{
  "model": "contrastive image-text model",
  "dataset": "rendered roads seen from a driver's seat, with toy cars, trees and houses",
  "train_examples": 145000,
  "image_size": 64,
  "crop_scale_min": 1,
  "horizontal_flip": false,
  "rotation_deg": 5,
  "tokenizer": "word",
  "vocab_size": 35,
  "loss": "softmax",
  "embed_dim": 256,
  "encoder_arch": "swin",
  "encoder_norm": "layernorm",
  "encoder_norm_position": "pre",
  "encoder_activation": "geglu",
  "encoder_mlp_ratio": 2.67,
  "encoder_head_dim": 16,
  "encoder_fused_qkv": true,
  "encoder_bias": "none",
  "encoder_qk_norm": false,
  "encoder_parallel_block": false,
  "encoder_inner_norm": false,
  "encoder_patch_size": [4, 4],
  "encoder_conv_stem": true,
  "encoder_depths": [2, 4, 4],
  "encoder_widths": [96, 192, 384],
  "text_encoder_causal": true,
  "text_encoder_width": 256,
  "text_encoder_layers": 7,
  "text_encoder_norm": "layernorm",
  "text_encoder_norm_position": "pre",
  "text_encoder_activation": "gelu_tanh",
  "text_encoder_mlp_ratio": 4,
  "text_encoder_head_dim": 32,
  "text_encoder_fused_qkv": false,
  "text_encoder_bias": "all",
  "text_encoder_qk_norm": true,
  "text_encoder_parallel_block": false,
  "text_encoder_inner_norm": false,
  "text_encoder_positions": "learned",
  "init": "trunc_normal_002",
  "residual_init": "none",
  "optimizer": "normuon",
  "muon_scale": "original",
  "lr": 0.017,
  "momentum": 0.95,
  "nesterov": true,
  "orthogonalizer": "polar_express",
  "adamw_lr_other_params": 0.00072,
  "grad_clip": 1.0,
  "steps": 11600,
  "batch_size": 256,
  "epochs": 20.5,
  "lr_schedule": "cosine",
  "final_lr_fraction": 0,
  "warmup_steps": 580,
  "weight_decay": 0.01,
  "adamw_weight_decay_other_params": 0
}
Rows from block 2 of the image encoder of a small contrastive image-text model, named by matrix and row number. Rows with one number belong to one neuron. Each number is 500 + 25 x the weight over its row's rms, rounded and kept within 0 to 999. All counts start at 0. Numbers have three digits each.
After each neuron's rows are labels from the 100 images, of 14848, where the neuron reaches its largest size: "peak on" is the class under the peak. Only what is clearly more common there than usual is listed. The data: rendered roads seen from a driver's seat, with toy cars, trees and houses.
# gate: MLP gate (encoder.blocks.2.mlp.gate.weight, 512x192), inputs 0-191
# fc1: MLP up (encoder.blocks.2.mlp.fc1.weight, 512x192), inputs 0-191
# fc2: MLP down (encoder.blocks.2.mlp.fc2.weight, 192x512, transposed), outputs 0-191

gate.112:506494456504497509472510500498530485534517491538505505506519517523497529526482534482546503499489533515502522526512504512524500515498496489490506502500457482505422508474509417488472471506496522505496487461497446505534523504498490504503481502520483509516526508485533475507461470462504536463463482514459541493481488498525521542510529527507519509482470480492510507511544520480466470494506534479480480467519499503504515531499534525508521477501528485536497509483516484482523497501476509486464532505443458561460466439535544510481461521480469500535497441460534488532486491505487550511
fc1.112:492514453507463467491517517539504517490505507563509490522517510492467524511508527531556527548502493513523497536480480499514518548542522489513525485523473496504483505534486480515481464484524503495483532468508451485483524507508503488502505457471501479498515501493472490462510511475483531501481495502460519493510477494528497518488520554511507501502449493522504480480498447474448487499508525473495489561552494480522526546554519518535529489471471519453479540464464498512515471513492503456471497513472540523510479491523475450499452527509482512486501448487492452528464481523499503490
fc2.112:531470495505501493492508506532515452476534506514485459540492523499479490507518512523552488494475504504484470489501486504539475529514473494494515463528496510485500495537514511504526500473493488522501516468491469446497498500520489465478508491460505486512538531495505495546503519499473520504509489517509487520478468497492507490468556518519453487481533485478481526544484438483494504505512525520531514502469511514503492498481536514520530548501496550496554501468435485456481516540539526503453481521499510527439451448520497482511502546473498462517498524541498446501500511559475484543
peak on: truck

gate.399:484483518524485528521480564488521505491499505486484484519515447474542513489444467481477491508541487466465428531465473514496551449502517501510506521490518494478504473501485506509517495488465514521493536525477514507517526511495529473439502546509552490466497489553482499482517515512511516529521500463505533519540555511487495484494499498493504449483501487509492536484560489506454539518510467492522497479487509546453491479479495535476463519523471515470508470507487459489516508516491521532478510499512528457483518494482498536495471472551489536499530467483517504493487541484506505511
fc1.399:538467519524477507460533564472512515467506477515494493500532505486509520458448476528512488504574494495456488494477509498545526498447504475521449495476503511473502445524514472531505501489494456542439513525496500497530519512499527510509491505513516533470483513516464488517515505496457520496531509458527506448551559515501486494533494485498523456534492522470543507491529492508468515528503504463543500483501485503496492491490459517479490532488495498505496469496499487450501503494488529528487526486487490490489520491523474509467499469502497528440528472503478497572509519516505479512
fc2.399:456524521521495470465488527467492515503500504528543533499476452505534490493440529491478466521531529506480461498508501511484498476501491504524497478495556504532464494517496473530466472497466455511513515492479475477445502458477514507467486519526543493492538536541520465513536500458494506473487495497518554536486482515494467471525489496461507460524526494490519530542503499501496495489481465507515534491485534499484526475533528558532453529501499496474507520496514489503490467541501488503505461491507542521500507527491517459462487534473512526481546502483524512477481508527446457519
peak on: sky

gate.170:480456475490518502472520449458499477476501480489497477546480514468445481483523548538506436539512531462561480469501498509457482475468513505497468506469512480495493526508458489501511505477463533482510510529500510539484506463473492517523482502508549474541474501520465465494509451531489524486483469523479509489506474523471528454491495517481502483518579472533509505534520516491493490548466498482476509535481460485516506524522475528480528508472522492473505494500523548510499513529515504495541504500494512528473552470481538491516506530474507510521522468491528508492497514499488513524
fc1.170:514524530514459517540480543538493530562508494505505527485496508543531503516462465467481536461524474529436532528466502481515502525528479491477528506543501507527500485510501500479474491530541483482475489465523490471494482536539547499475542477474449522477501507463502523520474547495522496525501504508535490501486527484537482537506501498533485505513451503480475492461504501504505518469533510505542469484516539501472485486459521489531461503524473503526501472486488480500503469486484492495437489503493485475543467507523474505490485445507492486469487525514481499531526445510522497472
fc2.170:528452524521478485478520517492491497514474546529497509508513511514515526486534498457506513477524462513496457479560478517486486498488524465477510463501517512472509523500524488491465472476479474517494483495497513513479517523506519509436468540498482511479507497497470464506489524530479526517541499466491481540515449513514479494526510473529497518530481488538520481508502490506525564489493451557519496499490524452527462494513490498511507513511482508556517551477520533511491500438479515454521460494523495458487530541528469443514475531501469489523485481537469530489465504535510492517
peak on: verge

gate.264:517498483458494542515477522457535486447497502480438502513541477498489520527497475512512464485505503508516532505502469453479524471501512489521502526464481567498521496473511498505488497460499542548516489471468519519472506494538477537501461478489488573516462493563504469502543527465527564483492489511525484461489467477514487474512493497474539516507483534520500526471511506488498542470503484490488489505472494502471514539489530519505485516482505516460469513479484492533468528482512474489504528477473519526483497476506499515529530503495500437499555463499513513533517505474499507537
fc1.264:507490489467500500523475536479501495461465510491456506481546461468484505528491504542509461504494496496509538515528480474487534447518506497523503531443459574497510488469495502495494508473491523523533489466484483527488508501529486534521440499510483527524469507559499476496542532481507532471482505536522475460473486491513488496518500518466526531506474534524511538496490510508494545484475471520487490514465506519467533537477568508511482507488485489465485502477485473531464517486515491486515547499478547526482496482498502510548512480503483434498539455495483505541511481496501493517
fc2.264:468503515487457510508463479508516498504529515507513466486533497448519521523463477499536516486513464510517499482518512508486548505501513516481528486463524517505522487478426468490543488522506475470494522479496525465486502471456496478496490512521549494509511458507434510528524518537553466479518477537530471479515546496458491495478488500504466490480526507554495481429509510509508510513525498516499508501506545508454502497471497512492472518497505512520497487496488473514468510488554486546511527486451497504547520530465470557488512519495517464528549490503503449518479482485507502515
peak on: verge

gate.443:524540506526484450483460519527522520485506484469498534517494537483518506487508506500519483539493468530519533493554538472496533471517505503579524488513479503507510466479480505549499498476501530512511509474495507500481468502488564517532478514508478530478508545516493464526503519489508513492495488535530470473495527504462534518494504500494518492565534521490516449491457494488478487465547496454467496470541455503493464481435469507467512503547513512466485549513501458475506477505495490506513470515445482486538506487488498525519494512451476473477489485499500494507501504493508496463
fc1.443:506488484504477541515510505489514468479466486473476494504493524492507489511515505513488526505458481494562520517506514477520493481484515500480481483485463490457508542514541484444486527496486497519425511526516541500457474460482550451483502518521510484502547533503536474477513502539504533508510483536486523489542466467495476480497517498497496536499492501515450463539528536478520504501486487501537516491476473515516549554460493498517563541468496513526493498495480499545483461525503447515496473520488486509477525489461472466531516531522514482466500491486517503494487543466507525469
fc2.443:491478516532479503471494524514480523482537454506504459501480520505535487488521507520474515503505458504495519528518524538508515486507552539559527554488500493470503517485485487503476500453523487531547514499503476513464441457466517471454523503528513494480498513504496518477526514494465489548518479527545509469566501457509505483501447566485492512480463474551483492501463509509474488506492488488482510527482471490494531508500452528506456525468492468475494526473491485511484475504474502510477475538533541535488474491510504504511505477534473510481523505478492525501523504507483556535
peak on: verge

gate.376:526474516485514532468485508491478539505482508489525529518466480488525505487520474533543527498485513450496497504465510484492519476524458475511498502481500488540493477551474518525497535515524498496482494524530503502501513488473493494526480508531464501533471471525512481446541503521510518521464491488510504493506498522516517537512499541547484484541484476512549514494500440487517454518517527497506527478424500514525463510501508487483490531529523511495514520501475448476465517472508509494469461442501491475508535542511491477475503498487543470436508522465465506459499536495444514544
fc1.376:478521500492456467518497508528515489493481511508514513450488489492500513533494510481474473532491492484533554539554522527544496521499517495496504515535494472520512524486488470510507538487539459487523491464485542516488479503564529431512532524462522498443491488462508512505453499456530467486526479487515512522496462512496518501493474475470484525464525506457496526502441542513504494476469536554495512501525500470512493504528506521523510489492468491509488493544493537531505470493518506501467489495503524539482490477501487500497506458517493533493503432496510516504525461501530438529
fc2.376:521497507502489504500491501529516520509541525513492472482513498463506509547493504464475468546464460498539490492522493489509493502495501468524470504532529456486477477486487462479464508464504514517491511487504495488476539480539469457492543493486537517509508479486475524519534459464538511500511454505480528527484481523485521503503525468525482466532521483482457516516517526527503545494529487524461488491501467455455538495522495509539520497516446504511520483522457491519483521461525483497508499508564483554479499518445511468516453486537512491494524453523505528527497480570490499512
peak on: marking

gate.173:503488529478467492503513525486512475511524455486535506474497477479483490500473516528499555518525471555482515489545457497513500513524457479522498530471473518488512487507464510477497509476472542496500470537442497506523532520502484477485521479528517463487484505513482517508505524474536503547518510506507486478462568508490570549542518558494513478518452491494528499473485483486550485478481500502494512544504511531512482512503504516487511510450500476497453479526473520492470513519465450492472549482519491515527495501490460498535475482523500516484529512474543511475507481488444516488
fc1.173:495520503513514519537472532481484532538472455496523517504454467514498457483489509460492504505516536512540477512542552551543484552487484517531482468515491502467505486485516492506487462524490487493508490494506504535511530487518499514440496502527492462498491505559445549487502531492486467516475508508493484475491536485477499521487502503499515520522520473481504470540487488495516557504519504515516459489499493489512472479484440461523506487479502480492544468477530517452507477507460533457486461483517493470512502489519522506518457495477458551491510513540494494478504555523464539512
fc2.173:512501514489485498459472498520550489501484460498526526454477501525463498501477520528485548508508506527484490547506499487497439532477481493479502540496472536514496468472532530551481531456512476521499513479468479535549527520538507505518489522467465475481502495513498510452492509535508464519514535445517533507558462517552485479526488541475497453507548526493516448513466480502504479499526491505523465462503492496472503488516467467486480483493471446494507500491501477533523530515526501461494511470525497485507499512499541509515494471489479503520509506514471453471543503501538491509
peak on: truck

gate.506:444520512490483489493484479501493551485531516476500502479499485523540518529508522502515503532475497528487532572512497551542496528523490517542494492454498535515500545491501497469563498477490526544460495467488515528518516553487485474485511516491488474496489491471471507522534467500477516506488487491491526490467522471530447467471532518475467492566471491483507511493516506539525501497491485517491521508478486495457539484473521509476466488522501494449498492527479489488473462488456507549545550491495467515477478496502502508512501448482511489479492490519488516536461484504562497486
fc1.506:559466497530482514522506546467503513472478498544494521494476476503472513515495469457485452435506524526485461464478469459463535512507532495496513481534514461501544468508558547459456524485514509473503499513479504466492493505498537515505501494517511510486482507519492526497439477475481471515505505500461518490494490533516565530516521508481487513470533517525458488503481508516484490504514524524524520482513521463517504534512494495505483526513516518505475530522480534465502540499526533488481466542460480496517503521528497519501509481491470497494497469494493457512553523496427510524
fc2.506:461503548550485498493459529484495472470478487507518516489486482460493525547460494500462517492479485523506514512492482476479469460507533530518500494497538425528520493523493511518513440493525493501509482481503471465505488506513513504492514499509511500529498519512534515502490492442491482485491508538460498512512487518432516474485475508483483526467538506554457526504538501520516470500502499534461569486548464497480501494484561515466502518517485500456523546513500506514489497520526476518470520530478507485540567495506542463512498471472512486502503480510503523493537513487482485470
peak on: car

gate.46:439537480480493483482472470481543510507476486507516471515479462436473527563488526491511454499497497475504536508521503485496505476519499480564522514534480492504460535483476492498462503502516450537523502475505559508541501528475501508502496519511519514484553471495508507522539516496486519483528517478451512492526519472513491510530504500506514497480517524494511496508504507547499530480516471504523467548511501472457509463502531522478475476450514489490472535508459486476451518492529463536534468472505489501503524544475496527529524484490499466474488504491503525492509526460506450539
fc1.46:447500510538536459506490473498566541531506483498492511492519454408492535522483529500473482465501543524503486491544519463510495472502502470544497508506491510478471500508500529514455453481527460493513490509489521492533493504462476476516507509506537525482523515489543457502495503507547493474537486503512480513508503478529497510504515542519494506476498507555516522488507474492496500481515498494528502509537497462493506472514504516498487454487497467484463548468478528508490507500552515517496479454503478517514523531492485530504532478501481462495488487531495543468521534428477459502
fc2.46:496510473489489551510464503468503479509469490469464505498533454469501544508531518493477506496541495497445501478514495498508508471550522442522483493491481445512510532480487460452483470488498488470502535483475498508513527484500493533490485496484519511497495511481498465496464489504494506444516504474553458517544560512476515527475520536478519535492508497530502532514542485485509498476496533473490511545478539538494527510544537520502530530495466498468487491513476537551507514477478512463528537476528483527499535482506495482527499477489474509500481483519509557506521512511450486543
peak on: car

gate.160:547465504471489468519531465449528515478491472498524452489480522453513529517521539516514509539489484531477531536503523509509493510524462477544481496507498506518581492500512488518529544493521519484529485498503437469493496505501489489499493470498476505521512506522486482451519523523488501514504464497481490473513475537499517518483500522446520516527514486504495525504461510462513487490488520502457491495469505467521525521481528534474500485506449513519523465543522483485484543469506471464496484532500469511542479537495509456487466466512496525507564501477507514505488518457490548451
fc1.160:496484498494535493532504527502509519469483483501505480479465526466484487467548544475544464517450560498476474528481531528489477547530507482512511497485473494553507532519507484505539475487531515473510520481521459481492530534475441542514466476484519479510515532487497468493473490538465485508527528495491500489528519516506478506490525493487477489509518511517535488493500494479497489563493489469475510474486561531500515509456523519533531481489527483516506506492536466489479508463423443460497509517480483500512472510513547533501513472484533526505523497510508477473464498474474522489
fc2.160:514499494492491460536521492465523497481507516481465503498478505465500475507530527497495480474524535487454484507541496527515533505563528562515452473497482490528530514517501484463502525561477502479503530487507485522516507491472488511476505525503467439488562553530477535483493494464496471510497500468485478527500514507510493478487483552486488539483502488459502509462538484476505486537548474500493501499521500526518490508489498486483466436462453520512474495485492465478548496507516488469495473544500450526530475482513509520516498495529508531507535516511532479480479539460540503502
peak on: verge

gate.330:465472506476489498526495466503573500488496488511485523520504514530451505498504497514520509525519496485538550449529476488487473498494502515508493481519525490511496462520500467462512494529455466494467556483523514475490462503541492530492505490538521511483512523447513469532517487497507529500539466511489519518449503484521507477552481494551563500482532515478563516508474540443503489510491511474528480503491531504444501497488497524540526521484505467525478487502523509521484483500428481557480499466522500482474449474513530479501478504481523498495511481499470505508490502520497470508
fc1.330:524487519483512523484520463523548500535506431491546489529522524490487488488502450516526519512497467508477526469494511483488496537537513506494466476501519481562497468540490453472491484532489475518468496458496534485493488534484467490508470521496513527471510503452484480523489518472465476526501477466475492502466501500526531521541483479487551506492530532474484581478507529461512509497471485502499489530482531503513511477511519519497475535439474495504486502480460518494480534484504532537494529466507511498477458505508540533502496475515471471459510532485471490499500547513521497536
fc2.330:486475478457481486519512478503539462515545544510468483508519495499531497481475514476541463505496493495474515496527512548505522487505486498463541466486523477507550493505508476496482470508465493522505466515458514509465450533526494468474503472556497501531522472473470502502499533502481519540463469473497455495484474492543493508492551500456509487511485498477500454480528477469500528505512497524479454497506505547521499454498502468487528512503500490514502490509510516489482519454525527533517528506503498509463492505518481550519454520519475498510530487468500556564563493487544521493
peak on: car

gate.222:465485567539491508518494489513493441547469491498455518523519459454463515516529502469531479508491479528522462446509521493510471505502530491543507491513507519529458517505470472488530472494513480491528468565473516480520480518483496518462506511450508529483522515526496476508490478482504514501507509462507495483551476503505508493498509494547522507502495496551479502514469469466502510493472492499548501530487539486493511489544531562483498518504519490479511547543495498540469502515519482481514476500490494467484477545539554534525521500486504491498513458494480480468464518502479473467
fc1.222:485535475485490495495512471498504518534474473498482452524485473489451532501500488515499494488497531512496499479508523530529491448509504524502466515551513534484493517500468496512495459516484476512466491468476527517517505497462499533504535534497525533466529473543513512472537533453505509521541490460519472486504504514490474528545502479502531513542530441539528490502518471468499515483515464532537493539493518503540478514489504542507476517448504475529496519512448510517462462489506514500501528506466546470477508514477454508495471497462488506423479529473508543535509491514487491489
fc2.222:506523504493472516458513504544464475476524482487479519498472498504477473511459504510526542484535529506467484512533492506505530453496528455521526514492507509474509485522470515462473505524526496510417498481459478529522468532515499545483465522514503537514476494495499447482493506484497473470500502496543474512490502519481504538475498448467500516513477502503531532516511461495553490461476494548503521534517553484507489521562509492516539524513471478538498494508488493522487506504517459507534543515482531556455497490519470469493460447497496499455482492507488503508529502496492527481
peak on: car; truck

gate.114:475508491493500442493561479541530517531480479516426477467511488523568497500480477502519593496549492494494519511483533473529519504497483490479463507501480505503501519546493510527514495465484503496520457474484487503502506493476507493479536523482518490532540466478513512493539507480464517487494510538508468516456508505527520509514500506493499496527502494490471486476503507497532479451523526497531524452518528548495493472541495537472535491507481503504487498475476503502495511542478486464493465460554459525503481465504462481517456484501517504495539463468505509501501491537483483532
fc1.114:508511525457538493512500490513496508471513482457557497499466501503500538496522521486516486438511543446478512515505499504485523500500493511513485524521524460512496534515486484475538488498513504534469557452514470481510484518512460509473504477522477474459492500507516524527477484481517498499483503493540538461505549507496472475505507455522506523504463476478540490513440521493474501539519484553486525536480513487528517476456453485521463470507516556492529520478510479489492536478491519499459530521461500489486470547518535472535514489480512540487517531509493497481520532463475465481
fc2.114:533545515460509461513493503496488512499506459503528486481491470503468471499496500451521503485532546494484488524459542497484498487509467552559481523454486468533504484504506494478481550494510490495475545496528474495493513529525501527519488477470515474513493461491450541491530538514535527452520492525521493508510511485503528478499471526490503497535506495495499545530493472477508486494495468553491491510520472478449470502501473507529434496457491499471494556486480513509495523509504487506548491535540461482500501490476476491481494481490492521479525566519529487565490504469508465494
peak on: truck

gate.386:431490485472466521498519464494485521515493457505440521486523470493542474491451488494473510495503480472515492480517492509463541529494477469532465467519511520549511524488510509488514484528492469465507546508535509522459461478507496506510495517449475472517475529473508523518527568496499452498510537492494493531495535497515504505526479480508473524479515498463505560518500501510551496506513503481486491523500530499489516485500462549498487498468521474448475553493543469441505503526525522524506508500540487510524518527494528478505534480526459503510453510497487499488486531497474523494
fc1.386:519511469503496506475489491496531502458480465526530515512498521511474528488529490479527494482544514504518489519500505477494467462521565534479468544544522501472494488521490498450480508490472533530467500509510502467507511556505514486498513519521535526489485499555474474455455519471530495495533472454490532492510498517517539503511514582484523477462495508524484491491509488468464486509477524445493515472466504472513508502519539514484494499487447495543468477551511485494503511514519500535474440489484485519516535464528537482504492511506501494500520453494527459499484528457509481514
fc2.386:479520468475526521490506483493502517505525516505536468520486493505520514466535521500511519491496482511506508490502479542499507504541471488488478508508518497474549509504588473506497475495480472511502491515493515478451488513512523449442515473523477503555492515537524498493473488488522508494513491487496477487488524508479498497459462515491493480481427485511465483521528504502501508494497518475523544452450525500521535503472528515466513509517530576491477483529484524467479442503505476507542538456522491487504494471507510511496503485550485435471536541483543500530541510501489479526
peak on: car; truck

gate.213:476542518556564556540463490498487488496543532482520495474477481463482503511523500483495510476511522492475528568515478502491512533487510483457493464488451450526472481508497507527517474462514521466495528508538470537512519472539536566503461498512432512514504484487503460503510476480512500465518523480512500518475503484490477479551487529542533488515490496497464503545490492511531508501505495513511498501546469493491516497482493505491503520497472506516496500435496531499480474484471500527509491513459476498508492519489475483526536485480511548456504534498534451509501484478505485522
fc1.213:457537503462498479509546492510475502448471498515518502499504526485495554512522481508482452509461539493502465494523527493518499501498531486472489477500514490526541523517525485531506501503482507506519502516517540512521478498463491456473526494461499527497536517495527506477495520476481507535488477506429503496478493482505581512453459473458478474496529505517462472538460514514463496473501496500519485481459488529479465483520464525511504489524511482501513532540531490452542507537513506490484492495506518489477484519441532474427514482517514503517516489501498533503549543515510524509
fc2.213:498513502476505511495457548476521527459481513458476487466479479484476512541471484527488555522480497474480491522498467510515526528550501502544458481480516505507487496523531513458513512484524528501481526496547532526533493506470496490472517479495515524546526501492500491462529515444484574545512508473492547527558502485447518500495522479529487515533481484500506494500502538515547472531439506476494495498478520506491509468492481513534475496523446503456525518531484516476499476516483492536493503473517470480487502483513475441476478511482488491470537542485495469504517503499509519501
peak on: car

gate.437:514491513470543527459518503493472484520479506497530519480499496514502481549483485487545504462507526475494489522493481450491489467503559480503515533515488498510485476500523500484507496489532487489438527510556487494523506492489523430469508485511478512495459454512529491478516502495483471529507511554502493476509506522491464494500485520469491471495486484540509531459485514531498556500517527453467534520526539513509504517518567523477466486483521506470476514501485465521519479466476524553525487453445498530493478535520549476514512490533496485499491514516464513513505470531449494517
fc1.437:513525525476493516517529526497506480511483463443468477474515470471481492516492469518485511540514484466484494530542518461519543534515511473517485494538503505494462479482494479484498508480494485502549469511532523513502489451550501495488509519493502538520528486477502516497520490500528473532460489501503479445528515531436468499529535503444492483532467496529512502468533540486468541512514485524508516517527473529499510494524479478474453464533483484485497464492494508541463494506499463499527506465515515537500524525509472474500492470529450528489506496593514506533509479494499499479
fc2.437:489485506529488514500533481484473498522503516461494476482534451488492530491463499508481486479513574492486503519529520498496467491501556499510490488508528468543506499464504488518490526478536496457515491467481516568501503494546464537473521572444480540483475523496505491513535529513495506470455476434535488527478486497470488508509476480476475471525561490488525479496538526510505508493458492493501493443483487512505488476514464538492532505531502503497493476493528553508498514499528476472532471521533490493527537491465494481508491483502522497524484476488512494542502473515523459516
peak on: marking

gate.63:499428483481535504473511512499467467482517517539517495473515496511465496492523525551499480476498476473518478522466507476453450501496527482524532454455505497553504503491514544462495511523522514520437531477535511479533512524477492500514529527504523468498548498526504499529561473531500468485500539515479502469489513498509457479514481545475482518531481476510531480499496471531477506514553504489481529460494501508484494538497494521465493498517485504511513506494528460513561529501459495502512489481475536431518530502492512547494491459474504478465515520504518506502511500471497488510
fc1.63:472481466530506502475478512504472544485520518507472534510506524516484494495498521488493433501523510510485480483497480512476510471537500503470490493499480492514479480527480497511511519493524510477498462520504470474537473521470524517500500486516488516526453496551453493503510521510458539506510519511495463482525511467505478540485511550521554487539517446488504492504500495534458538486524502502506505501479472521501514493519475485477486582505485565495470487525487496461502506477495500537510498532465513498548492509501491494464521487505572443461473509472462548469478563523495533503
fc2.63:512536497463487482479521508487508513455518552459496492527497498506480511497528531488500514485501497472518508475459474519521498458471489545524470492523478529473516488522511479515474517511483521517489474541519507507526460469486491501532423485463408476474475463535494494498488522523448523488452481541517499503509517485523499514495523530510500522446475472543531509513485531537503503492509476516551504509488563495489464505471509490475489514462527504457495507477521498473490493517519508519495516489489477479470521524509537487479517532486502513480512541502522455502523571508517523514
peak on: marking

gate.209:509523469487521488522472522520519478503531493517472503498482512475490482486433528480518526465464506502538485526485549472502500492473532486500508534551499550500500494526515538505447525474519464535533482504529503512543541497522529487503489508493451501506537517509472481484516501520507467509477487558549477515468487496527495527463503519484517450536490498495488510493545533490529462507509477467510474495480492506461527507524508492505438521503501513503443490489459489450489510482487473484472531478455492516475542528542489503460472512548504475527500459508536512528521514508493489480
fc1.209:511529478489522538522489526504520468525497510509523523512520492484485508502504514542516495443449483465557465523490497508493518455524477532515477543497522535456500533547506482498490444493490491493510490526527515500530481474491493525490493520512441509494503520500475506482536484506522462489479509480493503494479516466533465487516431491532531484538517512524464448501549518510488465527529508484504468507492456501466517510529500510516476541501535487489472509479498525470524558496497489538451507464502492507461528550466491476502464516509499453526483518512527472495511549484509475498
fc2.209:489541467516468546495500492465497516530537517488476489488530435460476511510464468480488505534542484471516509469452534491469506483515504517506524518563466535529489525473533502505514477530486466534477508504496529473524507528495535532477483465485519507477457539480512482490465499497489452451481515505521492516520503491500512486499505514490491490466475489514516502501446501512500487493526483519464535551491519487534534517505525503500510520494495459497512502518510456513486553488517487467510532494532458508466501468490489542515488443513519480562532507499517449522499477505496552519
peak on: sky

gate.106:493510513500537539495556498496495479497489496492479517502497531470482488465519546502490546468489504483475501487518457489482502518469496496502500494486484486511505468477493500523522459478486503538516526557488493525532521544495485467533514451511461486531547527489488489496486513471518548491509517505504494498501509512475548481494518472489495448460482509456521481544490463523507543528467517487468521481479485526500499462512482490490467481489439500538529482495463552501513536470499517469519511558504468527494537459502510510491479551489487565543519499509476463471536541510479501516
fc1.106:490489514506504507528501457492478547468547464506468499513502491496499495542487508475490493472514522471512499468461514488502579520460517496501477487470475533537516473520494522514499523470440483516506465516472476475528524515445480493518541450499512532528498527483493504524523491511491539486504509487502491510515528553553526468496505506486497441472528462505484455536500482480479504502502485520537499497480538507517501494487500529509478445525483499485499514490454518446531552526519520520527512460490494514489474476478494518480480489511462553521527458499499526529528478541480486510
fc2.106:500485525474470493520522497496482519478522457485491496491502499488508474499513532512486449536507520467526515546469551516497536522504521530485514511487543500522517507470486493470510541476471466551507500534466519517515547500523501462507535476500466440504529491433518518503480447487477543490476490485470486517525460514498519480468513552463476488523490474509481483458499494503486492545511511524474539518493518524525512494553489511553499481485514497513538455485510492465525477532475491475533519516525523492493486532453524483478516473489480516503505510479504456504479514499523436532
peak on: sky

gate.373:520499488487508479456524456477470519471521483504495497512543520549454483519510497562531515520463469485469467514490493501545509485515518499548507513466514523522514540496530507503540520464497492513436517537506511471525452487460506480484507474486482470517501497493542515481495478501506503489514516498483453478527523485495505526498490525515521506491496479501502478451508473491508532489523491456506549492475508548558531513459485529494508502466547535472570490504492479465552491509451543474500518505477496497512513525537516503482500466509531466480529494523469508483466481484500533478
fc1.373:479499501479533505505536532489511477535501489514480503461480473488539502461517507489473499524552514501483510506511532536493508542509497540457459503536460492477508484480459479474508481504476530470530478418478491534475517522519484494518529541455549528495533509511458503519500543516481460473499488489478475520491451492485506521501544474455569498490522503493508484538481545494508496505497503509477480538524512483481464509477469488524484499499488482501498498522519537530488484542467467545544461515530519531527445495482494465483467473531491514525483501500494519512476499481496490499
fc2.373:518518502504478514527503496509516514504501466486504461451450448540469534505474503537493523509508529485495523500494517498497485500494490470450457517512520484494509501519490488479515459480499535460526475554483547508506518484511458512510529510477507511452509546510492504498520478487515510497474434492488522529510482556492557522497527508451480441501518532484503501507511477484525488494524477537471440464487461517482484494551526483496510504512512471533511486475464517512499498491515476504511502521534490565495484540478483480504497460483510539526489493526510476517533429543509518503
peak on: marking

gate.495:494513507518520460491496500503437470501466549488507513485476446476518515473516499539459521493467496508486495546502477502478540509492527455482526523498473491494527476521522509498482511462505472520494511518494508509496530524555495486500477482489485516516476498507497473491489493494524524476472505516488463538523485547498495494494509479512516478529492504506542485457511538536502445499449481568488477499454495556476498491507499487489504501488450544522500500519495498526489492453473520506494441501508541504508553588522550506508482529501526457471508491521526525530473477478499489496
fc1.495:542467483473487562502457509486529574500506478539494493503519534545475516525509469500512466486519501520503479463480533461501476486522479528506478475502506506484485537530485503532549502497511516490492499510463494464487473471493480497497508519528484495498537465534521534488487531521489490511496519470515473503501531487494491497491483519522492501487490509478452503520481506479497548504558528463487503509518489509508507513523483466499533548490568497476487546513516520489510478514526476472493521515470446491439481447473444468521529456490482532519509487476452481468525531520509522522
fc2.495:493497463477491530462488492503518506477488473490474519514493555491502531528469507520502520511532515466508514491547543523488535505435466485481436495500520487474525488487469482501510521504474518504458471493510547516476484463494538483539481497534494471511513517527526521496497518439461507482516495465502498525503509486532516516458452530489492497482499534500499539507483459507475506458508511497538467524466539508542526520547493478545469489500517454520517525535462492520437509515482546480532490507497480466527461495527473485470510516514497527493513481490515520506510556517477508473
peak on: car; truck